Weights of a small image-text matching model.
Model: 24M parameters, 64-pixel images, encoder arch vit, encoder norm rmsnorm, encoder activation silu, encoder num experts 16, encoder patch size [8, 8], fusion encoder width 128, fusion encoder layers 8, fusion encoder norm layernorm, fusion encoder activation gelu.
Training: muon at rate 0.0035, 20500 steps, batches of 256.
Data: trained on rendered scenes of toy objects such as cars, trees, mugs and chairs, 53.8 epochs.
Rows from expert 1 of block 3 of the image encoder, named by matrix and row number. Rows with one number belong to one neuron. Each number is 128 + 24 x the weight over its row's rms, rounded and kept within 0 to 255. All counts start at 0. Numbers have three digits each. After the name is the row's rms in percent of the matrix's.
# up: expert up (encoder.blocks.3.mlp.up, 16x192x384), inputs 128-255
# down: expert down (encoder.blocks.3.mlp.down, 16x384x192, transposed), outputs 128-255
up.30 032:113157116130127119125134125143151154152072152147111090140105152104127099093131153107126139136121109120154104093148114129154084127118154123107087144119121140114089094094093131067148128105139119103129143147130121146101121108151177115117162113162100144095130149157122109127140100135116097163159151144127070112115113139115155125104110103135098093089110145105142122132138172137135148115090
down.30 032:137094136185151144137168123132146137137146121119116138092096159135134142137148108140116118135122131110100108136136150149144137118169088088123149122164122165103138115158090139136149144116122126111132107149146164147148102097107161085133058093105138165121109174146130145150138144092124101116142141107158117153151121128130130102111144084095114114119114122173189100124127088155142079114130
up.31 103:132168121129158124103129130110131143151144106113127091145136135110129169084136139105149130141118128128140119072100132151098174101125093113113063160127138118143149134145135110124127165141153126153165107128102121133097137166107166163119148142123130103132099146144138147129085106146133163112111143126145105166114167107081136124101128146163138110099114149158114105168145178132173106138164
down.31 096:102137176137064086142093162126157114140130147128114109133133149102114098130142112119112134131131143150095116117149150130098101159103125092119088104105121127094152155094150157123136137130093117115112095138144108167126193131143132117080120149113078141112100156137082104108115118132126161139105161093124112169125167127155157135150122117145134157122101112077173108145139109138116168107148
up.32 093:125097144177142146159121169169108127140176129120071116101076126130144126131138091128122070131086108130118157146152166121112134118111144100123090117126117140116127130082147123105074140127139108076130048157070124135166120124118128123090136146129150128148158101158131166150117135110107141077148106100147137133147151111119148115119150180162157086148148130129142112122102119131109153133105
down.32 085:103155132112098127107117098141119158146147112104101121144092162133136135106142116122134138111109118120087139138079134100113146121124123143131114115090159123148117129109124127141160171128154110147139142117125100117132119146139116136145100094044071154138119129186086166167156080115135109132138116160124168136105108132122164135146119137111127170121158117089140136111126132128148111088113
up.33 106:081138150145145098119115125108108102130119107079190100129152102140122138119163132126117122090146116111148132089129153108123117151123126101131118145115111132105122134089135105123152106172121147147107120063136112121137114145138092112140115149112131118101100122121162146154137109140093135129143128113156128117134141105151141131163107074116126135121159092111138118126115128122125119150109
down.33 115:124141106138136105084140111138158108098090104141128099135146130141110105092094126115162138081093096171108191070089093152183149129067120106145140168129174114110105131129153115140124140174135095158090159113147130121130133101117127162139106109093146127156108127145138106116120147144102102129133109128099120134143152107093132122177160102107136125113115124136126116185105161161118129119149
up.34 069:090126120131159099119113152114122123129114139125088126120085092148115135121134083099142136128132129190123111117098116147137144159098186075105117151120068103188128096175140133115119108127135146108131186155147132126155104149141155104116107142123147124156131144153113097112119119121199115124133133138133158089139119119140145127134138124156139094153157194084116139120155119119119132124130
down.34 086:131070124140091092174142145131097102143131155166122149120107097147121121115188106143099130144144166144145160122169127127141151092143141146111158162097105102108137144117122135125107139126118138135107157081162110103143118144149126170099102092135163115105064146130143124128131174094161193129132157109099098153153107140132144110100089145080132137125137107130173159092153154148144118097147
up.35 123:130131128111178138116147178115122133117125074105111126169125132136130152196091126120145128145164157140157151141132071120118102135145143162076160142111087150114116147138150132124124098119149135107147129106134111111106112130117129093174090092131118120116154087101136142108155112102137103121107106123201093105183096166150173142105137116108130108134155119099108162119142113177172163119134
down.35 132:151123103151096128145134162113118107142094103150141154130122161159140116125144127148088123120176127135128092156157138118100134118098147096107105156079119152094167095160097091111143068127143142121137119095126123087134122125115146110127126168111154108129107120127142134130110107131106117110130142118129139159117135114143149153099147134082162116084124143093125117062230167120142105151131
up.36 144:178173124088160136110138156156128098108090024138163133133151139148118144175147157133140106174105121116132112174112134143145146163146134110142174167110160174145082147166147138170095144128116124119146105148108149129148141117115075121160112149096138116136133138148104135131123118145127153162109120132093124091142083100137127122142153109153108153120132150122150133138129120147142116149121
down.36 136:119139178103159168115137140132116135109115109123105120129139138046148125142072104178129140102120125136120080169148115157094136132116168130125143115140142133144162100167179109151167152138127095178152097125133097118116154128095131132171167122124129113146129151137121146182133129119061135143138167118128141158129095145112118124119155101142105130113094184114088124108118122093125130133121
up.37 129:086168098127095120146136161101150144095183103139118128098129100108125065127148144113145161095116131181098091134141137115174161162112131128148141143084095108143110097143162100175139123172144097102155168156143152122141125130156114119126140130137073132153104135171112144187120104112126148146104149114121124126113100132138125121067127107102134116140164142156112143135125106134163111148147
down.37 126:092082116117118103129127134125103151128093164074154121146121103096129091155097130166090085121169114154099126101105123081115081131100128117088120116096126184146113112144121143079118145095130170131136100071125125147104122150138100164091134169124180139113147103109126143124151152103076169117147134139153114075119136150148118156113120116172130142137102108129183120139155101123096141121101
up.38 075:108110115132123133148108116211109121145078162157119113092118152124147118132152122154141092125083098092155154127155154118113124104141118163132156156113116125152152075169100149107077127096137147117149125081122124098136117098144103126094099162135082159148160098096146133150155131132104152143112110140122117153106110122142175117143206122162089138144125102153136142125115163123132111103151
down.38 080:198124106129088105118129085108116121114134125116098126098113124179145132125109147089120104120102135164166177120138183154129142154111119111143151119138098144148105105137098139141111123152104159160116116121121166110114071116169190148136134119156151106158118131145126148123153129157152145111132117122155150107105137150155151068136168147154090176124118173133120126118122114138145113113103
up.39 028:081105122096143131103116163114161140116156116159127121126127124138122095121116152122116104099162104116136144130129138132146147186132155149151114141094100141143146090094165116085130139136100139110102111158098191146130119162114108128110123116099056184141092141119132142128103139139103121126116137105120096132071160128134104113194187103101140120127112099131106130132101138104160144120119
down.39 029:187087125149184157141139139129124144131155091108186139118084126129143170104101097084153133114082157138141118106107112100138093141133094130171118120153147144112122150151145175129176137124105153165185133157116137158161119122106140062128090120109142122105132104098141103169109138096171121143131090130168111132154146097126157128102135076102144097140135163135118129141170179128122122082162
up.40 068:134124109083122138104078123159143174106106132110139127119111109064135110141167116115124143188093131117138123185105146081174163148122128131101119141145126189147138111151121106106138138113153132102125115125133135159139119135127142126111144144154115112111089149147093090138139149122132136136145115102120125152127159138150147134108146094122159113120147092115139139166110142105159172118144
down.40 062:108145166121156168120140156136151154136156087122063149136137138087125126115109130158135079163141132126109146142121103149094120091161060140125132151147121097149133131132128147166152129134114115122112154151133135139101143154096081150128160159122113142155159106127113186165160071088144080153137139141134136101120190151167148147086123185147175113127141148147097162102126122129155134119111
up.41 076:151142147126089157145103171133141154085122144144175163152105147105115085163096127151116178121115128109080143119163106106103119106118105165114113137114160158074112125124133109097111135115113121108115162120128129086134150127123155093145147144147166108128139175081086093088125094110162115107149102101174128080115146127129132118115115096156115122138112028126111134142127142126114124117113
down.41 070:147147131166127162121119170124141127149125111106155081153111159142142143119115087123097125077167144128101129132154119161146109107087129147122138130140129147125138134128109153102134112132132108130145131152117100098189102152131129104154088139164145119101140096141151119115091123134139095139112112131096056130134119104098123141131083075092174147157127119141122124144149133159159114151134
up.42 063:141109142111161133140130145149091149120132153137149115110173104165132124140097121116134121136150084077102177119145142168114122170094135129094083140187163099129151118103139148111143108162121170152136094117117124125115098128084156132146100138161105127137137123093102092151111142117115122151182130097143130100089139107135104114113168137142145148131095148215093127130112173138122101113136
down.42 063:156134109146132149138146131124108091114109183121130153102122147089135158136140139138133116136147146150157124112131183109123165089177165097168086109131112111113139167136126143108154139084125163098118136129124145075178135119110124105148167134135168104132099133143154152118102149158126125124135155137105132122048137142179168150149104114099142103098136142088103119125134113141122155104131
up.43 079:108136122136118128156147103125134101119108133097110105116109122146132146128130148115149078113121129095103135146130138120111102139141152181186185104134129169128129102105131163124126132158083164142122140139128155105123103129100141138126170126113117140128134151157127118078139115112141183156095120142139124089116046154138125096139109095134104101126123133144123198176085166171102169122121
down.43 083:131173111089141121121141089163129120123143118148133091125136108159177114123145132186142131128114128159160116091151143121158137164109099110155145122130105086120147155133135103141102122107170129120132096092115092137145133132095145107132158171172118155139117149156088094163090078142146174127130117111135119121121092112161131137129163132127144135113128117159112128164127128148194156130145
up.44 080:107121136153175109093112111146108101118172100107126138102155146096106109132132140105156131121108176035122114152078087123130121174147058131102118102092122112142120098109171122145087086135137119160129125127105152097162112111134094112108137129120147156102127133100135128128124121134130138131134117135156143102134157135135161124121118134169120154144140125126091105131081102157134145133124
down.44 074:100102115144145109097118181157139112151117149113153133152131170098114103137083100120140120166092119164111163136149148172129097096118108141133131147125146155122080130153104123109139070137111131099099160097214153158097132133140128152125151180121124124110139129157154165081110099094140158145123136176124097139135115119130134142102141150177131135137093144077102123153154139136133094127127
up.45 138:177108152142129099113135095131099125148133136134110102148119138101144101146114088136117112105135097113128154139107139149173126133113135121072095133140137122159129092115148155159129131145120125087148135124128157137127119085161145132152134128110120146150093121095117144105141126134101124124178142146140139071136150129093084097155207150101125146122128148115137115099112141087110166180145
down.45 131:147104138111137084143125134108150138151106143149094117096155119168104134151132162120135126124141139115139139095132110150156093094090136103108106110108105128114109154108110166086153095133139155119174157095154116115099116135126164165126149114160150136080143121141112154102122111074164133125126123118145109131114152103105150138170087169115107151134102083127100120098118149151165107123142
up.46 064:125086122101057128119141110130162151135135115181169123163142142137144107105140097136101090153102111175106102182154166132151112134136157087143099130144106117097154116126142119082103155118154147122131124175131118155149139135112147167108139140132078186092123109098136110143107152125118126155079147142115108116105138150123112108115163121133148167140152170133115152135152136117166118104091
down.46 061:095077113164103111095164126121159127121114134126090121116132144140120144123122126073151133118074100077097154100135144110129152146128102122122155128105121139152118122114149123110122119078145121120134132084119118128140100132091146095115112130133164141177120124142117117123114114105145146092138125117098091142143154126131181142155145165121111091109150182122147103096134079128132083096166
up.47 113:154120101128104101126137080125134135149113140133127105146078147144135143135111117119110141107160118135144158080203117144120139144151084130115114156133126123153126156147127123127154132150123145097119176144119116142112169134109121147136093138140143108146143106110115073120146122152121143139100160098150140160092165096122098104128082153150167106127129138158092122104135099124088145143155
down.47 113:097128093095108127146132118176130129167126136175103144094115135133066138126135138148133172113156158107140085092131104115143105109107107149098148133124115098151131122120100166117143193147112148104111134095122129100132115132144129187109148157076135159115092104149107158089128144119116131125132113121150135123136127090158135149094151128139119112089149096136099114087069118112141142153134
up.48 058:126152119136114102112106154112107119113127153109130142093128115143118106090094147122125146130091113122124144157116121156167141131144136123108103152108091073151148109162132099122086173102122133131167126143112163156138140071151097124111097111154106145097137097146105123112151112122160129123114097103101105164114112128104159115093147168146103113112116121145154122095113149116119120141120
down.48 060:107088127128118141139141148156107146148129144162150086101165104141121113128162165120140123123108117113111087115164128118137129142160132132129143141115100140136133123118110130128113150141134130100121175183136144115118141128119114113160166086130132143119071124088186142137108150146138145115127168118133112105149113134160131082144099111125128062123159133180093116105110145098109141115144
up.49 103:132108115115136112190130110143151162149133130146143073158136138133110169116133129120125101151126127129140162131094147086174119089150096095140122110122129168102157104143116133113115153164127140159125147138087110136131121144170101146130138124119097098098173098175149146152149117131107149119094139132142166057107134116124127147142134140136139142143134098108137162103205183163140155126143
down.49 104:130117091134103144088143133153161097104119122104134130141158123149147168117171139178110144085085139122103100083117139119152100151130139160182127112113148133091114106141137138142092130118138102145146131137122161132178124148108161121107136140171154124136155169137082130122133133091142107089134113094106146132141121154114135155173118101089149156181118104098158123137111129133136172144112
up.50 122:156114103113142101125125110090137132137101138132137128091125141144176105101110113110168090127089084134110134140113120130120112122165119089140118145092123110124141135142120153095127141101107141135097146151097104149128118149113131145112080172112088123107194111111138126118152134109125140160138144157129147176099099147145134143144175219135131124131126093104111192140143180154166130078111
down.50 129:156086087157132134100115087125148101125132116144077082134106150163128102150143101091099106130133133143150105095134154093115135105113147127130157162131114122145116113150142170121103143116138103140101122144139137149126063138106136112096115187150113172117080177136114088115137139128125144119139132104142119179114155149131179055123148157135129146116172146129126116123111110143109131098125
up.51 089:091100075103184087123116127125090150144129155135068109115182103174099089118108166123114191153132121131134153073114115096132139116107131113117084121119111144138127130122136131118155154155144104105086162139143100147076155092123132106149078127125078102096144125102137162113106099159143126124095143153129110151134164124126100141099080124136110056102148083104111102103124155123123164165150
down.51 103:111155150107127162095151151107098086138130132120184120153082087124160129177165137099105147126103107151133084128116082128163098113154148145139157163106137145111076108098169097135146124119109109144135130051141156118181121120150113135149109147068129137140109148102101103113142177097149096134165172132143143126149121130148139167114122104144144164164093123138148170087179113116122101143193
up.52 143:154109120132130100125153108132121155128135118105121089128109137135155108092154140101132133130134125131120129131117127136142139165115110154137156134105130144164140127151105162103103138118153137111125099092111128141136150141142142110125099137146097126125099128154112132119140112153137167091092161135147120145147143175197123126100191154108177193106128086136146152125148116159164132162120
down.52 140:165113139123095124150102115122122089188105163118083129131162116134112107150085118135117117130106133083140130109131135088083126105129193088127133129129155073147172150119136128108153133084130125156114086153156109136113098146120100157107133148125127135092105147096152100106117166159108181127170127117109090167120124159134162104095125121140123103113108152119118102070134170151127111121139
up.53 149:093075085106120126135109123145166097098150121136109102132145115172145115134124155118151077169106116126120105143130129120093140138138125108161164128119111163122151122149118141151142110119134150152138157125159133137116130130122177112177100156134100145102164128178131134113152124123143175137117147119107110124065118144152140099131123164132103146119097135128090154080171163171201124115130
down.53 150:113117147150101147136105087145106139137142138119101112109128122131111107110090147085100102125093148119131095129118143150094128160165137123147139083135103145169130093133165119115132116118127112145134112124128114147157084125135142113138141168191125121095125163135150132125127116109137182096156135092152106149097112127136171103149192142155145121113100125139139122098177112134155137124129
up.54 073:151116110155121082105138127099109125114133154126145114140148120138132147079099099127142121105141085093144123153148142128154124128121147094171136067119121101172103126140118150148125087152119133087128155115130110123114133127102147128093137110137165159149060122132135089152134159096169091121152161143104146161140121110122177139110076139122110107143143118100138141126138109140138114097082
down.54 073:161134112147146138115100108158148136179135119106139097149105154154118118109169113126136135116126095163138113119125112148143128160096122113103126109141179124082143092128177136167149176115117163137134162119151145127139179100160115103136105144104130133103115110119136146173142146119087142149087146126115109070144144146119141150148107061141108098137105103109169141154123117142098109134146
up.55 111:097125144113125154129124141133121144108113130132146155135144083128115064172132132133128125121125157121164125152098156133128119134140108105135141109197124120110106121111090107124092081123133154157102155093137134117095106128153133129137131144118130134126122105085142108135137115127099104128131105094116137123107124143126146146135125198118135153163101120190178129132143138131099111081130
down.55 112:157110138144174075130091129181122126093139131090122117138104145146198171123072167133148125112105123114131088088116065100162130169154146085115154156074166152137111157125149109113144125143107161124145155118094130158151134101113142151144112147125126187171144141131138126125138108137122149150136119124114120089079148158120127119152113095149086099123069108164141141164090178142133103132150
up.56 088:095118132079178138127103139156129142149117121106126113130112145106138122110108121108173110115122151110141138137100162152121129149146108152122065140116098111114149116158148135119128113139128112116128110149114093150146145140182114106117102115157169101117095076110101160122112144092158122123118145117158113114148153152120165101108103097104127106142182135063139157138166137133126163135135
down.56 087:138120117115132107104134127114121115117103104128174160131130141131125156100099145142095108151144158121074120119110135122128135075157113160146119159093120158132116114139105105097125145105152094146163137153120156143141125121132138117144094149085111142129124138086125120125190109140141109157146098128129144182155108126167141114132151081161118153129158126145058132069158107131103178108093
up.57 114:086136144128096111086119113153121177117125162126149123122110090135102142115158123122119124114136104093130149097137116114166090111158104156112128163130093144111110107056093159135132142123095132129089123119166150115116110169127146158094159167129103135122087189144140135141103120108093114140127153151121148194138138115147102124159152161130119133130121092092089112105131150137087126104136
down.57 106:118132119133137147121134136168171149185158165119090116135148125129095144147135179177163133128116165108102123120091144088111144089177110131145103130144150116132115173112143099133154100140109101116158151116098165130109161165124086163120166171120151149117146158115097154166105118161097132151173162152126143115133128096101125111162118136146178124137126150134149157134163074153084151175111
up.58 023:156127147102159129118126108106137121126192173160124101137127101149128130155133104131145113173159103124139189164116104108117134156164148145127125140108121092128127146107154130090133133107126108132098100118108114163172119134119110106105120109146104139126107127103131122145113168109115102121122134121126107124139132121107123109122190172128133171138124135132156139129077125118174174121079
down.58 027:150105110108106181131116130136147117126133160146135106121112139124141188123141094132146120145127120111142146115127170113113122144132149108099115135173103145101087166139120086119125147166079125078139135163119164128140111119145148123102127100108127143097121127151147125178126120122149111111121147084139132124135137103144159128088139106116150134096148125168125115136092131144139119080110
up.59 076:145092144109150132128108112134186133108134093129183181121127161159121146108173101113092098152111187134153048118110124144112156134128110156134140110167129137109136155124137135155155103170119123080119114146084189119127137126148134130132100106161107103121088137091112066131117137126110166169114158094152114126171128118166091106088109124150088126151130133105139161148128101090145117121125
down.59 081:128145166102147138120139154114174134138151126157118129114121105091128101101108156128123157169110100106110151135138115121141156132170132111113126141129107094103150124147126108107109126133136119111127131130146137111087176143160112105131132108108116120105133114157151122147121102135110132139128128153116136132093117117108132096123143096111098116122123120140120145127113072103086122113111
up.60 120:111150149120096134138124085149157140105137137156133090166156104084107172120128093165130095140141112083115132141153141137146130080127110141127135138157149075130150120111116142165108142169163145167091100091102103078130116124083137169093163120131122116129110148119145101138114105151148120112107128137116157121131127122136105129175144136178142113123149170138138173130130170086127120137144
down.60 116:182115135108109125108128128156139142112106120098170135127162120122103105124134100155137120097151170120111056092133147134094086120112116162144159107154132112129099148098174137081154143141120151124109088111131122123177127156146116116135158176150126120135113149124129131127103106136172147099127130178134113121129167135094142126131060162156152171156137133095145118133143102126078128175173
up.61 091:166105119116121126079105117143157134117088102109128109140148128088089138109158104116142163152093083139114074107162112107136121148127128151107145131145145113071124111099153146123084124131145142128130080169140136148137134128128156151120146130128080138124108124137138086125117111096120127141106123150129103143080143136120131105117145086115136126151091130134110128104111113132100145128180
down.61 080:154143119115145151156149146163149119121096113139123137118115156119105072136108087141082142128140111152142112116098154177164141141180152132136147136134119146086127140157137119121121130145134119089161098103085178148160112138136134104125125137109131113119103160144118160142074105119123128135130153103110119142123131118125114137164149101103111143139115154087171115103150071081129124138159
up.62 037:133128119150170114116111174137137144106129132150155135087115138119076121144113092121109105143121117121143155143122129111127129106146141103150081183130097136124126116146126135141128149101121112124132114129098125116129100125118096130121089137128098143153130135096153108175146116106117113086098148120153102143142137124136113139102156133162114089157153095165140130084139139113140114122070
down.62 037:117113091062103120136155140141127128137145178148176121119108144155134144099118071119081131143093162125142128126100152154109158143121112122122162127126133134118125103135124090151157111129123138147094147142069124082156108112107150116109146151104121133066130141110151128138125121122104141133125120147132115159190153086118143136138119150143094109136103080113153124132162109136132161106112
up.63 138:114110156108149122115142145111166132105129109144164115114114124121090131192130095154148157135146129199103138161143113126137123143100125141141105139132144142079157113088142166167108121132148128128151179132097114133169090142078124136130147142100125131148135133138122139166106139122139133095107153108109140066136125081125127102084158153102137139140123140124134126111150097112110099124122
down.63 128:114135163125143076119138138114121131106125096112081128130130171094099097082118122157115126146118161160161112148158131108180169128099131138125108122087111114120115142175112137162146137128108129128117154127156138145138121103133138128106152113153130148108142101114109107125164129189115128137120095109102114164108118119142112133139088086085098139152078142119152134133141125154106121144184
up.64 070:091117122126169113110122108129142106069108148135148122103125136117123128114116129106113120160139113143136132160117090141128149125137107149126111121115140148079106100104196098068130119117140128163115091113139149127120159088102141116126096139099121109132107131163139108141118127135111126115155169149103097132106134121133190119121102133157163157128129112127136129129131093157103140114110
down.64 075:126097130081087140125141136119165145120163170115133141125088103103171131094152093120141141115132103130125151165143110127128109089131119141168140154144155094131147144116099129172120132133146143133138124121151177122136163104128111139120142151099134142179152111120140120120109136141114119107121117148104100151122131127162120075143156110096133133139122172136118113133171131119122070149090
up.65 076:122124156098093152089109102186158109136145123133146121120144123146108147101104111092132164115120129093137118107142115101123149117121133159123164139143156063128123090090155140124114142144125132110129091132094090120132126121129155114092141144147114102172088117106110178114110101145120111107109096100139131113142129106160136131162130119135139197127173144112134159136119137147143126093108
down.65 075:147084095115152156133105142125149135144118128160152109121138140093084149138139128139153125146087140125149133083130157159140128164120128129123092132184137116110139148165127104092111133143094133152106075108178129133143134113134137084103183140124151118132128170120103086104084119127098161089124103151142106090149117105126135108094102111187152125134111128140157159148155105154138155130164
up.66 075:072114134095101115111109135109163138151108128121156105119104152097105124106120123155131141163118123070135112152126151094125126139119183133126140111147113090126096135141143144162136172117144169160122141124147111167182135080145134146147109098068128163141161143159148131162114124157161199137079133150166144127125094150108133121166111091117148148113129142145144139139129149118117148145116
down.66 077:124113129142142106066145163175117107126129134141122110094141080109113100129112162141098079116184129051117106132098120157138122106184151087135111113123162111117135090119139148146118119088120132083121130115129143118159127122133150110137162129143118163130094127111123122152116148138128169103137178138138152113116168097127133130120144139156091086146155140130123144163163107111129128160121
up.67 079:093114122122109124106121162094118127129147124109114081140143169140085167120146110113125098118113133094157103124115122113145127143110130155174168150115141136085142134117154130076138108051122101166116113130163146124085127114152158129157124111094132133124115179136152092113145125130105107115131137141111113178132145124147150123118131102117142127099147095125120106195203171115119130129136
down.67 085:131199091138090130110137104155128132108174150095086120116102109091139090070145138087138130188144115130123127106114093130156127141159137103142129118116139131121110121093153092166119103147072161132117125189112100138137135140118085110141101091076121121150137142134098134114103123124137121153169093111149100153122143129139081159138117115121130129127131102119129134138207142134132154115142
up.68 134:065142142110131124121127120153114123149100181141118142128149100129120115143161147124124092103095133106136121083116140143157152111141144138137151124172128145151135146131116140119130157130089151163106113086120116106109131124143090137131128127096148120106143151143139140119134150118095125102146120112109126165147146131136129139174106138141123140094086085154142117144123125094081139188153
down.68 124:084128138144110145094092089092152168118122164145150105085152138136120109114176118156086157116074124121152135085170129102130144129104100113139124159166164138090116119106118143140142124149147112155123130119111143120113070087136130137143160123174096139131137159133124130162123125155154124134144178132096127153093132126107074153151128139131128100104129092140098140082103156096123145114152
up.69 056:167145144090167148136135085157135122153114128126125120105110097097147153133092136078124152183079071085147143125092090133125152102100128123104143156131100111140122173074156148103126149166102101143115145129152118127082141134167160145165124141114151128125098120136097160138121122149101139129144165105141136126171165144104127128111117158163111146131068125083124154116113061150133139126135
down.69 052:112114134087150125147111091148150151139125117142094133126142104100118155124165163129138123166130135142131104099157099109098135113107159079130141127154124156113157112128123110131121070094128147158099110123124111131138052112129107126086125161111113163093154110171108136180135143094054129126063148129120142163098113122119178104105147127093137168131146103123147158079163130106117155130105
up.70 149:110122110093115119085129125159117161116146106150098151124108126146117054154102143114132127155122174148106168087134144135123133090126121121111073157095147135131119118183122126176147145090122127121094181175125092158098130163148082141110155138131111165143131124144108117110102150083133094104192191150148121146152153136147119140084123095147095138125140154104131140140130053137096147135125
down.70 156:153079103133096167140135122103115148133110136124168124106070135169079124160183124127104096104160146118140134137114146134143121076124105158104144126102081170135083169108147137149099128071169124142114139176186119152164147108145093095158153137140169149113085126128109151125138185098113106107124119143133114137105154115129122121178097145100140136124141106130168104069173108134113134135095
up.71 029:145128137136124191138095134158183152149128163122128127103091126163069147110094152135092131146151154112168163104111135103102120130117151126107096137123163136142127144161124120148142113176098101112156118099119114126120099080136113153078117087094117119137064137089123130082121137108137117155057141089125118162118107122136118180119135098127141142116121149163136122119112152099142140130132
down.71 029:133157136136121154116114185106147118110115146128132123135133119135177166120146114061139120096129110130098122141114123116106136127085169103116135128158140175074149092136119138101147118078129165123122102150113188159149129162166132072129128155101099133104112095163105127178116136144129151098088100097137134129167115129110139122119152086126154092168070134121168122168138108088138113093166
up.72 053:147110080127183116141158114143117066157130116093140148098168163152139145150195096109089116122152106127174144125152098122156111133137118142131106099136129113109123136133146122105167173113163143156131149081082125143137111113115127093155130132116174150093117134110107100094137101134111100132116148132076159085154145121144119149155100143131121070122127111101099162146125143146138123144135
down.72 052:129152154104111137089181160139131133095098127137131128183159125124159182096090153190138119130122110145113155114101136159158129160117098126140133115158104133161155085178128110135146196086108132082090099115130143120131138098106122080135114160142140108095155118132119130101129125104134121088117101139090162142116156124140109113119070094153091125079162143129141105132085112117157126169159
up.73 098:145155131151137108122142132108135170153133124161114156152129099162144109128113129177099147127192076154120144110159130072166148115096106141093093179164073134080116093101133126122097091094162107148132117125110087131091086138100118151144184121134146134109136098080157149116132089109119155128138105145055141090094081137121106117147104129134129114137140171127130137125120137108162135136149
down.73 107:116157058127099163123149096152134133155132110101103182150124128145160098166124121118114130141170118134105150156136178134100119138168133141179106177065156121145096130147136129123138099144143121128134153087124112125134121131140073131110120137113123156116168138153129114143153155126116096138120129129119141134120160122139064120114163172115133134107117129093171131118107135135100132121125
up.74 127:181156142168207102125138162112144151149122143118138132086118118146109122148088130131099118139125081076130143127116114118147134135136162104130121120109160154143115110093153099128139141152103124116142135141135148151123136110203103175152141126143135120161095124073143086109142122131102139114146138124114155108129142156120117162136123130130156138132134160159101087131131154112081115111111
down.74 109:138138123125101145096101110096150088086130086121116085121128107170132101114151125113133148111132133160137107113102146126115156117081159133115147136137068114126067157139149132072156086119117133115131153117130120122087146148136132111103139082165137154153139114142127107117110135161137124157186126161164133122097125158099139142132117168112126140101168142142106168132132104117152103128150
up.75 122:075085136146069133142137063128137097105162088155130140143150120085123107161135111107146122122100137123133117118159121134091149141126124140195139115127144103201164113173136154150090138134168089129116130131092128097160144115107069122119174152126112111137147135111117119171138078153117145152064126126111139182122131132136112122090161134139142138104132158126151176116088144144154120171182
down.75 118:146147108117088172105131111154094136141131139144168085152131160129118161134159122117131147098128134156132110128131143130146120108133122142134146145160106132089083116133136132087059148109136102149126081127146102154145129141145129134109147153169146150118119164114127118101113115108096137149148128136124135184136140161145146147139120089139122111100162150144176138097139058175129122127136
up.76 034:145135093129162145130151110123132140149132107108092163113146096098140135144143139158137095128136116131151137129116123153146072103119150108120154153152194174122117151133164133156121161103109147145181146144099123141117149133104133160134160181079180131126107137098140125131153116134127119137099106104143129152131143121119150127074093132096165101117140130148137137120123098163133078107166
down.76 038:139101167120136135138132145132107126157099115127119138142100115103124179124156115181126105161107112144104136137149124134129165161081110080131103165131100135102147085129126124105109171135150136114102099107139104113177149163110127095095104139162141171133151133121151118189117143101111111122128146085132139119152142127151157119161146129151128160127100105158186143089183141115160099134112
up.77 061:102134116166112162100074135125156172123075150155127157164126124065132124124165110112142135125119082127112119116166119106044107097084166103122110135109139112099122103105129144106142140150124134119132131128143072099160114161075132112116155135153131131139099140104119135167128121111088145131133185131122123146137132145139169108119172146162189101156107097125138142112134117142129124117103
down.77 057:103123146118125120148123104163105101096134143122095105115120120151131104129098127105117127118122117137137079134160121066168136135105085103128118108151126106116123138124132089123141111102132156142186132126121131104096112145151131114104113086121080080127151092131154139152155116110171148092119137138144145081156140124122137165109124153145121094104144152120085153139149096138075170157101
up.78 115:118112132158138107120137136100131135155140109130155114068093071155161094144147131134106108126151123146176138114106161126145120167130112174120131099119131143154143158141125121108095101097129127131145170156122082129095124146171099113103150136094157134138136122138135106085138150116106152132131094135154131101127104127145138150146141161131128096113131088153143146121106082132148152115126
down.78 118:161173148107134132061131149118108138125102118113106135148107113110142140144080114116132141160158110098113121150130124096130083119144156135092145115160156112150121153144107103128111101137131146137089099088102111140110156147180105097119115149110137084103108156121137091137161177104121118137132166139120187130100155115135172128114207101101155139143174156165088151128147134082140113121105
up.79 121:144101117095136147123133154123107130175094165109176152127070083119126124074138130112129122149139128110117183114085113123113140121113087152086121126131147123136148107119136099117125186100161154086099116117128104129123146097110122124096131111139125134116082107080105131136134107106103112103161104157121117136136112163116112109059121116124093123130140071152140112122144165121102119144130
down.79 135:139086184114116098169154136127112118118113084150147134152104114123118115153097155119109105114155096158154144137140139097137076097128126112087110150163139152097114136149104147126130072156105147113123169154104136107132103154138127136132125095135148136147119133116144084107156172095133103126135129103160120115117095103148095148107114091126109089132110169095135152168109153139094135132146
up.80 022:217144135074143151137106079130120158138124124135135117154131121103165100127149150137104117122103106119147143138108169127123177120137124149124156121103139159107125150140122125109126112153140118161122110160104111149105107104115115099154116125140114146123127135089139106133091150129133112118109129106124121104169136128153128181130148117122099145117151136137157195165144172141112135122131
down.80 026:155137086105112168120179142146156149158133109136140134139136132156176136085163126146149125109126142085132142093152125102141136123155101133138099098175100168076113120113164155166178153100092119120160113148148152129159083141102156088117098116124155160125132153137122131143101132106167115128121119124156116146163173114129160116096131073123142108144131092156116112156100134145161135083100
up.81 088:174164147121139108156116129150117118146125139161104143093124163114145108134106116121110104093118165116124114135134141158112148106120164105149103133115103144166091112126141101093118141115099124128167166154119125160138169071123122107102100094128180154126108113149136129120137126125136139144119083140088085104125146135169134086073150177157071117135148106151180138144130102134135130110150
down.81 097:134159132143086102055158193090106129094099133123120102124078091204152174095088120133109163140175107116143128140150069099134096125118164112119142170112122126121103114160128124153116141139131119127137094123150129111072121131130148131132144089115069156157115121131117133127117102105111119103192122140131084126136123135123100161154119125166113137131135110140102087148067137160151113099110